{
  "projector_out": 256,
  "init": "trunc_normal_002",
  "lr_schedule": "step"
}
Rows from block 2, named by matrix and row number. Rows with one number belong to one neuron. Each number is 500 + 40 x the weight over its row's rms, rounded and kept within 0 to 999. All counts start at 0. Numbers have three digits each. After the name is the row's rms in percent of the matrix's.
# gate: MLP gate (model.blocks.2.mlp.gate.weight, 160x64), inputs 0-63
# fc1: MLP up (model.blocks.2.mlp.fc1.weight, 160x64), inputs 0-63
# fc2: MLP down (model.blocks.2.mlp.fc2.weight, 64x160, transposed), outputs 0-63
gate.95 114:500533535590500500500407468500563479443479545500429482410500503500521500511509472459538492460463568482475488465475502443534472492500437539487476501499567500403575500447521556544492500563488500
fc1.95 117:592478500541465531519478537500465522474529509445500499490532503608521553481500432500500500477472551516500461572474488542614426500559564479516521472472500479437500441500458448440500510459504486
fc2.95 108:470563550491577500500572500490532485450488474554500553458520466441516500545550511500412374541548536518500500480559500463479429438456500496433500531488529529518535498500426488500497500521477475
gate.96 089:537500500500554432500500474500500403500572451442500492481461484529471462455516532537500446545514555483500500500460572535582554507473464412518500473502475556568500500457602555474477522500502493
fc1.96 087:500500450500500461500406469500522500500413500548484451500587559500500543433566575573500442500520500500500500500500397558435488500473467531500500542500500500416498500444448472526500478491500466
fc2.96 071:548524499500500500500438449548501494500548456481500500465379495500563460440500519500500453586514438500500573463527500500478500525500500548562500500500500489454579592560500500497462500599500527
gate.97 095:471437467561500488467500500500460449543500500446505471406457500545500557446501526548437531500499492500533487500500591594508500500480474488500546500500466539500500526555500411550378500500525530
fc1.97 100:560514531448500529500464525500472466500500540500500556500421554501540564531439500525607500500500442476491473500462519500405500519500581537513475427500459441500553473500500530461530496500396469
fc2.97 102:519489500500544472532500523442478465463546500500423543465500474437500545500571503480500426583500512479448518549456566478548500504529522488494436508474500381526500500551500527500616500542502531
gate.98 115:500370500552500477500581500511475442494500482602500514443434550464395500536500449500492500402500485558495519480500500460505559437544521500501490523492519500500521469543537500500497506448523500
fc1.98 119:453582500527553500451462500480500463500523500591555377511519500469501487499500572500470490562500500462543482449485500443483529507460475505526500537437500500491447539473467584408463535466471479
fc2.98 113:500493465465500541473505475527449484486556481450579562500532473511563508500592530469550512470512500500432454564542569500489437429543500440500534503530500500534482500497569470500593434471464525
gate.99 104:556476449485580438484500428500493500500500500500557440601474533518499550483500500493500500500491500507530408382469482520511500500500500386518487521570467508500500486480582500464530493503556500
fc1.99 112:518502500500500530492500509544486505374499533500500465457500487521500604515511527513462470543378500496500500529500500500500393485430474500515580534513500516481522454500428505554517469497442571
fc2.99 090:565500499522500500533395584500593532578500498514478500505465497442523500551503500501550463415402546516493533434518500500582506495521500571500443500500481500500500500500588524467500500500500485
gate.100 111:419500447513583465478489489515500500534531518500500578468422500500425471500541413524500543483500538545550434558544500559500531479435590510500500477492480502523500462498482438471451570465491500
fc1.100 106:500506500459430527452500500506536497491468509524466500500557535412572561500500440475500424478489443432500487460500509525470500536456500500479550500500500500457431545500452530526597450594577480
fc2.100 112:446509500468500500528581445533446507486500500432491476500509484525500476503500500526469386462555569564500500500554500500500432508500586479510469500503536443561627500516559500489507495509437500
gate.101 066:500386465500489532523500457479500525561500455500496500509446471500500540384417500500490476582526456500497500545500461538500568500516529500500543500604500592500444522494445500451500500527500493
fc1.101 071:528390551500501500500486500500528487415425604500500488500548500500500474409500500501598500500518490436500516525464500500542528545521503584500479538500500500427473500580524425543503500500500500
fc2.101 063:487438528493451466500500449439500500500519548499582419496500500500518500567419443481481503500522500500500531484502419526550495500450529500581502500500521486500486409539500417483432500500441405
gate.102 090:548500518500500500500523500500525525479478500528540574501500500500457500500500439500506441453444564502459442535443548500463500372537437510479502482570500478384586511500478500574500487462520523
fc1.102 117:481547460447500536469562545475468429476500447510500473500500464582465540500586500507489515509472607500500547543500500500553444534535467451550469522449420466500500468445470582477535500484483540
fc2.102 116:512548500481500500494500494500471434407559500484490500500500459500459514458456503500500501541525576459500498546533521481557500459500614447500500512486602531542582437500483424500587486481514536
gate.103 103:527526500461511451470484500500500515562500500500543518525463500500521486495432500500461500586565510571487500546500531537500500411500533472500485482409500557481480527430461403500480456500629468
fc1.103 103:460500493443500545509501500579510514456500515568500500461500500500478500525525500500578475430498503500353567465500500475531478461500541500555434520470557417502500500507500592544454517500449500
fc2.103 104:500491500482493500484517514479508516494533446500488393575548512425494463500393515501492417533494500515572500459477500524543500500500502575523429531532557507500561500500591500435453500521435500
gate.104 113:447418592547512442600467500428510444543500570552500557508500521466487438433461500500497500473500500504442501549479511472500500553539553522500475598464480483459482500500489477500536445500500500
fc1.104 109:543404426546484500441477424544464472480473459454500500500534487538506570530500514500580534500500500500500500500530590489471500496441417585568500456489509572473483437481522455500500500500518473
fc2.104 112:529500560500496513500432528452500538472448559500564474500500556472531535500460500540519536476492500526565500470500409526475522543462412521500500546500500531494500514510531544499353544453511423
gate.105 094:537500454460482413500435429432414477500540571527500464500443498500454500483500500492535500474576554500562500471500509597500500400530474555494500481528500500500574507459559500500495500455500514
fc1.105 088:511430434444509443507500495500549529564500566487500464393532542460500500513500500500500427560463561497575465556520500514533500474500524518454500556516464551490601515436464513492500521465541467
fc2.105 081:526500529556580461500500500468487498500496500515525543500446500454562500500522529511500500531455455490409513454532551510439481500472500530522500457500542500585413606500587461470424500557465500
gate.106 105:471468535500491395447500497500538499541537625518500481508491500477516500533403532500521514454500481500475500500490424500500437610486421545500540500512465505394500500500500511441500500500500500
fc1.106 099:484500490465491433549500526500530525488505500529529603493460500561500500500500500470500443553496500500472500500451602489511514500575477500403514467550500551513628477528423480439500556500495500
fc2.106 105:516552464500476634498478500487469500581539485500523526505463525500574472498548463490547500523506500469439473491550500524500471380500500549563500454500564500581478529500459485426500500543500506
gate.107 105:500500500475487500464484430525500500492455510538493503532541500500437596548500527508500474492531430511512426535472636513543472557442500526500500515499474500449472500559374500500498500451453530
fc1.107 111:461500459517487483500525548500541459488461566500489534500563533449434464496485495500486500391566597520500500529572605500500548520497542564500428537500509500475492500472431513496500427500465483
fc2.107 104:489500542424536500500494392471493498492543531517545479500573526546425519515447500500427545500500575607500500500468500500516500500458559484500470530480500504491564515500508590558569461479489453
gate.108 088:543456424536500528500500547448533504532500500500500500500500500515458500472377500478477555500618500557472450478500500531521549518437500500568500500500499500496442540586493500489376500500500500
fc1.108 098:535500550500534500470500522454446500533500472500500579448547500463481487419500509561471500554447522516524502534573500535500542545500470554500500467500395538473604382460500523483500500500467500
fc2.108 102:564529516523500500539415500500461500500499578407449500476551491492500511500497482508570487419469500592415497431520500522520499500500483560500500517500417500500484447500458583540504490500580492
gate.109 088:500553500478500451595520500500443542464559500568472500500468500500500518500556401552500411470500486585500477500489507399515437531479540500558528500498500472500479467441500500500491585455500540
fc1.109 089:435490500420486506569500460510531500532500500550433500500507454526526500476443472500451500445459492592512500472445586537500521500559500543500602524500473500564552500560500500500508399500481531
fc2.109 090:489558500496500573500450500542476575500500500512500500563498477471455500500434569500544496445408519521559485451500500456511500500474553500443503464523500500445477477468500361591537483537500500
gate.110 088:528527508471520500463541500457461500442451500457544445517467500521475525572517500477535532448448500576513541519462581466548500479411523443500513424473561550445484477606500491523511525528451500
fc1.110 082:443532500460500492520500487500500539454451572499527509450449576514533402549500500436500427438475541557476562456490521500452500500500542461452474456488521500449564556398500474526515467500516500
fc2.110 075:530484546500444514439417500500561461500538573550508500553500539500427500500515432500486500530494507557444500500508547534537400500508564465500453532470500469500475500500536632508500478478554499
gate.111 108:512498481569532543498469500465479521500500500500570466495473500513500500508500526500500500450482473544538471500433500475495376500484500406536545511591601507500500500581483449507475452500576576
fc1.111 114:503500525423500487460623593500463487475467433557550539509467526428500535500440500500488520468460563521492515445537500500451500499456500512480503523543534495472552442511471450500488475500407553
fc2.111 109:545516521500471508468483472476530543500549500500533500408521560500468538500495500423515588488500565586428500464500481470500447500449500593490480500495465534487492500574605501492561497500500434
gate.112 129:500417500500471388500556460474501526399494558515497468513504562500493497500454500491496537478507500500500422500519594472480500609500569516500422505546503500486526500484577500449500500481468482
fc1.112 114:533568457423500547544500500500500533476579453500519500500542487487555494481529502500525500500526500500438544524500377503556487481527472438508500500500527528534570504475360500500441448500469467
fc2.112 102:500500467500499579429500500527496532500514479500500592445447508500582465482592500500500465494458469449500500462500556500541500402529468560536500503520531481552525496482387500451542500500461560
gate.113 100:500497561459511508573434512500430490442517500601554491472500500493505596497500437500500500466429552428530455509523562400500518416515521500484571531500500466463500474500500508486528500484500521
fc1.113 086:481556500500500500553500500500500583459500500500500560520547466500529426491473433452500500500449565506415497572437572480500500500500500561472500487495494500547606500511456506565445411500537519
fc2.113 099:463500567512500500500486518500602505500454500600487534500503470519411565500464542464424521483500510562572497500454500433469510500434546446500553455522475552478500500437500500579500500500548500
gate.114 115:462500593504496555485458500431500500506508519500543439500458500500500500551472500483516500500511509529500508500473460483475412500500466526500524461437515517558550574445519537452635517506389466
fc1.114 101:545334422500459499486513500500544554517550554460500552500518500522449500441515522500500481528500489485499480532500492570532570488537467500500511542541500563500500412576480441515500478500500500
fc2.114 093:500500460450492489500500526481423522497500481426504500510552481500498507500538500500569462439514478506500430550467487481491500448500618528484517470532569469574521481515599500496581425443500557
gate.115 091:421511568500500496468480463500420500511500498507461506500464530524500448559550531500500520484451559553423605406500500505523500500500580545500451411495506500500591500430500485500500502500500500
fc1.115 102:629500428444455500499500500500542529528500384500445500500536500500563495500430516494437500553526540442500520500478426600546523500539457535500511471500494429477529521500505501500488499530500493
fc2.115 103:484494549538473437526500500500500500500470497500420431506500477449525500500480500500488319466471513491500500438541475516500500500517435563500500500496509471509594529491495500481411564536454486
gate.116 103:500589521521496500564439551500450443494462476500514583500488534500470500543537500500493543539484557476421441516465608561500567480500552528500478500473533507500520410480441500500500539453458511
fc1.116 101:457500493579477422475472500500479465500548492506552539485522500429489433411520528500503492523530500539483596450503364508406585471500476500500500500496507545529500492516544455500500509500500510
fc2.116 107:500533500500547540512550544500534500522500509535500500549451501459500500500500543480500500517423485425548535437487562485483558530500378496506468530499500475500500518445433518445375550568500467
gate.117 084:500483500500474481468500500518411511446476527500425500431500541486500486616500500438500523472500503453550557541535500500500459500500500554473479544568500481452481435474511403485500528443393502
fc1.117 079:562428539489520500550500472534500532462530501569473500441500500500510500500500469500546500442500507500500529591512500453539500498543428500460467547503520500399562500451579431500547500445400505
fc2.117 071:500532500525527536522500529475500500500530437543500500500464500500561522421500462520605548500500463500500509500481544500500500478467454572500520588431500400500500572437402494426500487500490446
gate.118 098:463385578520463418546508500503491500500482519549427483475532548500553500548447506500519561365455500500503451481500531500436530531502500451509498546524453470500500499500552520502546448500500500
fc1.118 096:532570484500500483488500612500475440500500485530500416497500500422489461470579523500469528576498506500500467490500462500414597452461500473521511578459500560524500511502460415526500493467525500
fc2.118 087:434454467459505500500500529521500500469462483445609540500545529423547556500543503500500503500394502518500426544513434474540500500549591516500515500500500500500495500496500519498500437413527585
gate.119 106:462383500534453497437459500454560497412470444500500543500474579550490506474491500515517541464500471465500489500495564527555519492500500511500558477549493500422452536535538464482599548500469531
fc1.119 091:539500527454500490500528533500500571505464516508546495523549440551457500503499500487500473461499482516537464528413521456499500514509588523412500500372500423529500555500526506500619534500531500
fc2.119 115:500486500543472468500554463500463480500470525500519514500500529490505500488503459500548548619507500465500500548495486540500476576511398412485519500456500473500456473523548466500386615500500449
gate.120 094:530565497544442637516438537541500500492455398551453500539452500498500510515500500495470525500500429583456579490500511500500503499514536547500500548460500533500500555564500494475434485500469473
fc1.120 083:500500500500500458540544500500500500496508560473508500459524529482574498500484424500500500500500464352567439498500500508513471500387448477502500500475494455447477439536500500537531500573500602
fc2.120 080:474500479500574500500500500500500534509441494500500550500482497557483423500563500500500550478501454465450479441522500500454464471460607500499590500500551541500506595500500417500596500500500581
gate.121 106:369579476441500527500530541546519504462522486527527500500512474476522500465499545500500486506500470563448546500474514550530553440473500469589525500516500571500500492518552540593451528490586487
fc1.121 102:527540548436500500457433589488500500448476500447453500560551500464534500500529557469500572428500500469476522500461500445447500514450502460500474460496571573488542541583495530472409500500500500
fc2.121 109:457500453500500500500466500458442490500500507384418500495502543491557533479500500533500507578500500439485487564500500555457523624507457500534500483460500457566505483500457481500426576453535500
gate.122 092:500500552500500500455490527500524534500521472500527524478500500415543578500490565500441367500526500500549501563474500582529444435512457500467617474486473500523500457556556500496466500500470500
fc1.122 100:436510494500557469476585474468564500500585558532500489473513500500484504429500474457537583500459500435500500432500500488501524490500389432447545500555459519462549459475500562500500442500516500
fc2.122 110:548515484500462608500421588523584509532475491572500509581500520454406500538462471500483587501500527542495500448500444500530490428500459458500479500523442500500457500536522500509515500503500453
gate.123 101:497400551500469429500500500407500387461545562500500478506500550497480466500503500490473557434503462466540500540456500500500534427500544523477500484570540581494542571539520499512481467505533490
fc1.123 099:522557500492546522475479553500500479602500528500534420500500508482502469457478500441467599477489429460525500500500415468500500504508500496604525530482460500488424594500500500500414461501477503
fc2.123 102:397548441484500500500506458525442535551490490457608518496494481514564509479500500500549571479529500478476465565477500494539515447589500499492537442540535568500471469526441456500500463446459548
gate.124 089:467483500498478500500471500500428596415500500500500462500546500500500500500532500533500477535493500583609488444562510500476517575500560510500577500492500551544370506500489491524464529500499565
fc1.124 115:491486479423460500500478454536500626493500512500519527535560496398494473471505500507548497500500388570498468438500500500407621500500500470474509478500500502549461500517479500500470500486471506
fc2.124 097:443538491558549500500520509487500481393502500529551500448500470461510500528500517516500500518546533487500500600500520470597500467398500506377504479478500533547500555415462500472500475528500500
gate.125 117:500500500523517479558500507471500500500500476476500432517446503509462447500580431527460495525500541500500455500480598487439500397483505515500549500500448507499527497485556434500404580436586503
fc1.125 113:469607499492500500533497517500500526566500547500500484500486504463543465404528395500539503495498500469451493439473487500518500440525483500563500500508500525442544500500500445598368476504500527
fc2.125 120:512500568548487552459500521542527500534500519619467500532402500500486515507504512500441523500523500518494549418464515500442463466385434500467532517500474530498487551500445500567466512547532455
gate.126 104:500511473544607500518500415503500523525463500502569472500450500500445531487499500446500573565500500445500433424500500467500437550418500511544479531546500459500500533500614477462500500500552500
fc1.126 093:500424544558390622500548479500500500477541453535424551472476491483504500500473514508500432500482530549499500500480500500571461460500500441516526545452416493513500500522400500500520484500500533
fc2.126 095:509520425559480574505455591553500547516431500504534505569439500518564410468563492561448500501500465500442438426511490500500465486514500471500500501526500511503484538503475482516411565513520500
gate.127 091:366495533556552407418500495533412500484481508479500445500498538500500512458500549551510543500465539539509512456500581519500546522525500500535556470481500500500411500479505500500447500500539561
fc1.127 095:500454425500465581502517510458419476517500500500462553496500510515477542496492567419500500503539526512501511643480453585532446524553500498500500529534462522414500500475466531501500489448500453
fc2.127 114:512581499479546562500500461500483454557508477500429500500535452508447462500477577500506453500500497500514562447462579478465500500545487500527500500534447558445481428476414554528580458546554500
gate.128 089:471500539500518500500505556425500425500400512495486500460587500465500522500492464530547561516509574500445490564538450452500461500534500500459473581515516558432554578500474500500573511500500534
fc1.128 099:500500565500459460500435402484527429472514485470500500500555540500500452434518500501500570541537451564422464454500432500460500562517592500571514532555517511500429473490481530500500524482518518
fc2.128 094:500510461500411455545500524474483517515510500433500436529577517501500469535500500500490500469547500515500450500544385507538576546527500500586500484553500528497509430549500425521460505415448466
gate.129 103:500532556466500442525531500521520528425532581500500552500500500520481500613500500500500500445500481471505490573500500522500432480500418542459500459477541500500586441423500566556574500506457500
fc1.129 118:470483542500465559484500477475500478500463502523502475500536519475520568505537416525544500354484527460517544500522493456519500434454435464455467520562595539500500511509500557537571500555509497
fc2.129 097:500508550500515500500488493480543529500475519539484555500500500500377556453512492500500495500524500546521554445443500465445500564440500437504500500460500520500449515489500537500644543519608473
gate.130 102:557532500441438495548412500514449480500500541512535465475539500464500546501508500469582500504500404524523481500436500471456593453395520448511500500553555551500489486500512518565509559500500500
fc1.130 110:493536496465539422552400451553497500482500565500500494577548515500496508456440500442529492500541408563431500520533476457413565470471500469500538533500500567469516500560500469500500500500500536
fc2.130 122:445470500546500500528525538513527500394448506534518514500535500455524560549500533519460427490444500500500476545558466510474517560510489456453505450555500481537457559447444544500368526500471500
gate.131 084:500543500438517500447553524475471500517563533435500535486556500500500553557500465449500580420561499426522523486494517500500500500500500406506476418495500398500456547500519500553490507561500559
fc1.131 082:544504473493485423500500515525397500467551502476493451550456500444523500436555518583500426500478571527503500462541522406469500604506500562500500500499500538446500506500500500497540470486477426
fc2.131 092:547458456514475500568500563481500432500522548500445500560577500500529500583495534500483403500519472520422500539597504500543500477526557536501500500511500415525500468473430556485494500500564500
gate.132 105:525566500397478545533500471500508500550529485479500487553537534490567473451500500500500484550500501604487500500460499500453524500534493500500561547500466566470537483500461468392390468487552541
fc1.132 103:500500521442483538478500496485465528456450500550500528500513479410502482549554500500550527514579477528500498540532500500526559508500500500392432500558523473442536500500521531500511618479397455
fc2.132 096:484459522526499500514553509500490448483553546464491377513570505463541442500446484542567500527500457500576515500481510559500525577515549621480469528477500512500468487578443513500500500483474500
gate.133 099:537500528481500410473500484473489500453500549468500508495500501500500474528539500488500458457500533593472477505500469599534534500527500396499500496512568631515500387470436500500535500500481514
fc1.133 107:547526550431478459525532529500529500501470460541500615500612471457500500584513416500500483482462459500466516527500500438500493479519465458492528500552500550492592437500500527528500434500550500
fc2.133 089:488485500452542500536497565500500500518567464504479500545500516500474500500467500482504500500501485527428455500528477500597500453517575397533477531475500355542572552500554442443500500500492500
gate.134 106:533500517434556589486445493538500500489483420535505524501519542461500500500500569500549549500500440555500492432500410497514487599500394500500500452500531441463500500456500500547519479441460500
fc1.134 106:526500500500575558500500500503500500493513450514500413427528500470448500498515576500532496474466395420562501451528534500496519582469486461500500500500544500488397497553537411500528485500550500
fc2.134 099:524500500550570500485459593500500500517526443535437500465431500420500527491512500500447496515587483500393500512500571476456500432500452500500500500492554500500460580447455500500567500553494465
gate.135 105:583496470463556530555500506500473500440536528420513500420574546424462480484504520503492574500532500491500473512500476555468487511373500513528463500500576500529464458467527500539504500500500585
fc1.135 107:466552500493529566594531514489547500430605500500500470522465485500498500534494500536480500444500540553500521500444500537425467396541601528462500500486499500500464426500543500500514572499494467
fc2.135 106:500484500540424526466519500500500506591458528551500542550470500545520548500593470500546609543545500469436500500483544519500479448500483516462527449500458500508405500500390507477528485475522500
gate.136 090:488461533457542548500578500518485433471500422464515500500514500500500456517582551513500500500460655500500500596512500526547494500519482458500500514474427440500500491424440533528495500500476500
fc1.136 091:451523500500500494514445500462540592500466500501500568500500500500500544500441500500532484533500500581500541500481427538533517390500457546466500462508557460395600500495500565500426500500500500
fc2.136 079:500481500468500443500448439500521500431500500433482480500500485464484500483382500530500500500500599500500500445500497467500500500430511522515482500449522580500585526516643492500500564500500459
gate.137 101:500479554472500516543446490500515621526469492500546567500388545500572500489485500500587500539500500450500488493534472500420500473485500500516500383489569535479500461500471554479500500466536500
fc1.137 104:553500500500552546557528535533500577486500532500500473509475500544495501532500516492500390459432495546607500511500507500395500461569500475447500465444526500463585500476500500500572558500472500
fc2.137 100:435457560500500500500578500527563558486422523539629500516532504540449494504555487490418500500500518558500515455493444473428437500500500459466521500528476527500500500462500473500425548440505495
gate.138 114:466435500607481421541503539461514500454433500516500452526500465499500484489486500479500462491454500531493460467403473448500500606500500451500509576544562536493500545534523499526445446547500550
fc1.138 102:488525549500500535599485500506545481590467500517500500479505485521500427500452541469524469518500489494576483500500524341570500500487479473512500575533438500500500474439500517504529431500548531
fc2.138 119:508471431517423527517466500527525519418474500500500500557500438589498500520520500507401460500516500492453437563564500495542516506500500428486523500544421500500569500464530557500581522508464549
gate.139 086:473500500443500500500471500500484463500462463618500500500500500536448500500500500500433589500500500500452589500500536494500500556563500551450557531553413472501478522513500462463522557461384472
fc1.139 086:445468500501500532454580490453428561500521513500413421500500531500524580552500452496460500500515545500541471500503500535467587500489500500472457449500481500500446500438521595570559481500552522
fc2.139 075:469500481551486500500555525534526526500420493500546500558434479542496488547502489528366500472500515526500449440500500500588500500518538412480500479500440608468500500500410500500500500500537532
gate.140 091:490493500430575620477480500422500500465500436467480513493456517522500500420557490513425488500500512471500500549466524562467492480527531494541500476626572500430514512519500478533492528500500536
fc1.140 084:500531528504500412500500511508524544500500576500547571500500496460536517535500532472574422598436498500500490539500511500480470564500591556415409532485454500497563500500500510474511559500500500
fc2.140 105:500427505489474453500500500478524449410494529500500446529604476488456500494500452500495390500500569500500479547580450531500532515500482500444442530520444482518500500474578543431551500500560500
gate.141 083:500436500500500500463500424500500500546536495500509500558549500431500500500576500500500506477500538500487418460488500455500422514624513555516500500565394457558574500491485500443488522465458509
fc1.141 087:500501500503463492528528571476517500437464500442533500500446494529500573515500486400505417565389543500568489520500473466523506438572500514500500500438500450500500520444502509575500441539523532
fc2.141 084:440508500500500500500525514494500521477428480500535519500480513500500551500477535500500500500578553449500500516503429480492469581427495571500500499513500602522554459456450361516500500435442548
gate.142 091:533500548500540500382532552478500500501376511539540530532525523500548525530456500505529500460500500500467460500484463575500477570500475500500538511568474505501449404578553500527486457445500500
fc1.142 094:531439471506534500500500535533500510500534484507432492500544493500500500472465500536543575404562500477493570507500500513500401561448511471606477480433497448441457522556564500460472486500500442
fc2.142 103:447497530462577412459500500489522500500546449524447500446529500500500505443426560500500501468500524500519552500438578492438544565500533500551492534500526476480467537450473472524559440553592479
gate.143 103:571469493475500524488526500419500465530500424466543463500540477538500500462528500547500489525401500467500465444494500500500592512560419574500582500482550500482500524425503573500504461490536449
fc1.143 120:442432500459466491522500543502500500478538431500483540500455475510530541493500481581497523535438513456500500500547500503494631514608530566430455487497452463500504500521490404535500511484498457
fc2.143 118:428500500508492528489500500537524500479500449553500426500525500500467563486443500529440477455489500500612440558500465521529500563512500497485445502513500500500580597468500537521398555484443535
gate.144 098:475563527479600500519500540574419493505505500585514468523439533547426500544500513528498559505469542565461500500466500455500500500500553549519469500500500437496543408506450500500500568445500452
fc1.144 101:483387608500449402499500500500503500470506569574540500500502500598500500474500500500500536500525500500500495553483500491551500533438438456461475500500460463458474528500596527500500561453500500
fc2.144 097:506500475520521495500508500500437441474500496471500547475457491535500500421607529472520500500500466500356500539500590500477468425467560469517547521505510500500435514456447500474583468500521520
gate.145 112:417432554560507481446485385463500478515464542575500534535500476531531583500500500500555500437500503500484468469420500431500500573504500500462478518525500500503557552471552543500531500550500464
fc1.145 101:576455456553428500500537500481500466433575465472526533486500515500456500500482453471463532521459472502500500500496531500571432527488568398540517514500500440496414515605527467468518500500500553
fc2.145 076:500500500547420500500500523587608499453500561500518432558548459471485500524500517500421428543568500500500468564500469493500486450550500441439500511500480417521544500447473544500541500504529500
gate.146 110:493500500530564441500451500500573446516537544500500462581552546521500500549501512528481567536506535509480481521500462500480548500525500522462454516518490588516532452422387500535500416456432492
fc1.146 096:538486510500444500500464444471573487382500472517520513520426500450500500566500500500549500500390500500459534500500579500500500560454493517500500500509484544474500458476596500484497578562441524
fc2.146 100:459575492526500537500444461499506530553572435500476500453498500436536559500529539522514460474500500519511527460500500546528495486503382582510454500550525500528597516474500500500500468525385500
gate.147 099:500500536500470551457556439566478425522500527578516500484500500500487466571500500424548500500545448445483500465504529466500474500441455520580520496463500439529452578481406550565471485503508520
fc1.147 096:500469472548523500608529500465500478497500515473525500524534453444500540500527495511443494500451431514557500491457472419490490500500529454500500564571446564437511519591609473479473483557500500
fc2.147 100:503500489536424542505477500500504524455384486500509503500478467500563465532535500552472395530500496425524465487598477525469500524512500541500557500500500500507523622521448500500500577536467517
gate.148 085:546500452452530494562484523500522528480566548394500508562493544500500454434568486474474456500513524503551413500477500618473425500510549497503496467500575500500533509550500500510564471500500500
fc1.148 077:523510500500518500551414519560500558505513500432387547527500500565471500500509481500569500479562536538452498538500500500448550476534537518500496457439516500464516452448496500394500512500469404
fc2.148 084:561436436529500487516500580486500547500468501427549500500500500543545365524593449500470502491500467500491459500569500500500495448500506500498562465500494500527408500536500500470538519450576489
gate.149 068:500519408500500524443534457500490467548549543471469500444542515525521483500443515444557649437527568500511500467552506569505469500476500500520498557500500500443535453520508500500500552500427500
fc1.149 061:500500475497500484445500539500453500500518602486500500500573461520500500589558623500500543500472530558500511426512527552424500500500458471500555500523500498481364500468500500497542480502500500
fc2.149 068:500500500546487430529566500500546523500479551569500500500487543551508542500444500500504500479572472596473477500440466467492576526441500449534562500500443475475419471520500448573460486500523416
gate.150 096:482500480505531489483500500500500433500604471428440418500510539463513430479477514576509555472500497500476500474500500602510485455500599469547500500496462516550397473541523501496479451500454500
fc1.150 105:459507426500500468519501528468457574442462530530587500461549500495498441500494517500527474542489574500500500574406537552500485553500519554518500527558500512503500462368519500531500518438491516
fc2.150 091:500500500500511428509535461572551488515500523542500500500524500500468556448486557474607571500500466461520557421393551510488478534539458500422481504500500500500436442566500518500484476532560502
gate.151 118:392475500512496558500386500500576500500424438500474564450500516500535519491474537496500531549500473541437549500479452554478434454500567583492445509532500500496500500487485552489469500508549500
fc1.151 107:671520411537519551490500561505500563500500459452500503542500457531462500488511555462500471507500427500500500500500444580500500491500500549572531463454491488500511500549500427509500474469479500
fc2.151 113:436500535529492488521500434564530496427500569411500518500500465471630523459548522566477413500519478500500532526500513528500456477524500500453509551511500473500485500500500614509424502500500490
gate.152 104:477456480578423500500500427551500500500541500500476588551541500535500518500563500462500500517453500500472467500500489519500523522546467484449500490546493500516581500369469416597500500465500464
fc1.152 102:500573500500478500523438561583500575500526520500500489526465493500517539536500500500508520622536541500500491500533500411445508554500471500500500512500482577492499533383440569536567500500500500
fc2.152 099:437561429459612500470584437500480545549568402478547516487534500503500444463471500500500537500500466467500500520459500500500500550497560484555500473500575500500500477578545500500500485511438525
gate.153 106:518486500500500543522497500488535469500482437590500568569496500548580552500500500500532498500500527589476500500500500586456500500459513465540490430500531434499510378541500458500439424469471500
fc1.153 106:500488500482455429500526500500540454500455569538546480508445529527516500500504446515503548399500459516522506500500434453600464565383545500530500464583458500500426535500504500500500500504470483
fc2.153 114:444494485491511561470500534462549539604500422500479522500500500414531550469500500500549528477468505500550503448450500479500500430495477556526463469500526471553500527500567435423558446545572516
gate.154 103:518569500510536500500540596564500535545500500468500518503461486500395505492512527420549483500500567533559499529478471440500500500500537500508432557487500457558500531393484428478480438500537500
fc1.154 087:533443500500544500500460515500554500494500472471500538500457500456423463486500550481500498536562414547500550500500469502521462423457578520601547500515500569479500462613446500466493478460500539
fc2.154 091:539464496500494500500475500447565507500500517500503500484577532556393537500469466460473500462500592516500500454500436451500521500541446500476431500493446500500460496448589577500610500465500517
gate.155 108:453500528457500500461539535500478509444424477500480500500514495534558605500500499490449613480500455547465518493513500512500415441505451500500457438500543473423523513500500617500545500500468514
fc1.155 106:361510550484547579548475578522535502458472439500479413500500500500500500500534473500435599500481500491500521510461566523522474474479500470500500525527545497480435500521536481458547546521560509
fc2.155 101:500490427489551500487521555500415500500518502482411500463435542566500500476500452500476592500592500441500497500484500500475580558500500500564496451473500500523471540610439500500480519538500516
gate.156 086:532500413423589500538500428544500532538570500521487500500607500473522516512531458501480494499480463524540483534478425464500485434500500500500500534546477489500569492500500406496465414450533500
fc1.156 099:441559504491503496522577566579550533519536506504500546500479500500500500500437463441500471443500500500462519439500589375500516469527500522524557500439500474440491456528536500506449500566533542
fc2.156 099:479500558480459564500466457537500587517476461523492500488500501500500551532500541500500500491524519500589520500483408530462475463458428520500500544527498549487569423466411496534438498493396463
gate.157 099:464500603621514533545535500498500399500524500476519500500479500593473487500536468500495483391512500561488500489467538481520537442500518467446473500500500544500500502549594481504498522543485460
fc1.157 084:416492454500500472439500500515475588600499503500500422500431500500433502500500545500450511557500500529500500439583561563500500580507500500574463500500426500478500500500500500553433530500511500
fc2.157 092:555431449445500541500483500500485558550448500483500562518489542521500453500545476486555500458494539500500461500500500464500468452531585527500498500500529556495490430500603394471500521434500593
gate.158 109:467517560526491500500541540500500500467423555500530461438500500500508523500433514471493528502449420500561556556404507447539500515592459505470500451525437569444537491564500500447555500500500500
fc1.158 093:410472500500500500542519560457491491424500511542524526449500500403519500500471500466575420548463550489560500500447500519485476488594500476448522472550552538513584486439500515500509544457540500
fc2.158 106:562517536469501537487529550418521492478529524500476573500503575475500506558507450473434536432539556573496500500523500500500452500443573538500458500490500443565500524444568509472513480409500449
gate.159 096:480500500500500500500534463500494543539500580500527461486488553547500500465400500500470534532515458500449541571500500500402500483466485544484500500525493500440454500491421407520528502497382582
fc1.159 099:534500536446478500500410557500524493500511536520548537500500498500500500500500466500527465496500486500500500479500604500414530446500521500428447456496522391501589480551616500533543554506500484
fc2.159 096:508500503543499612501500541526500574500500478450490543465500480464559543497591499534500434500500500500500477500553500492500478403518500500500500500536500380550526500500523567427500486535419549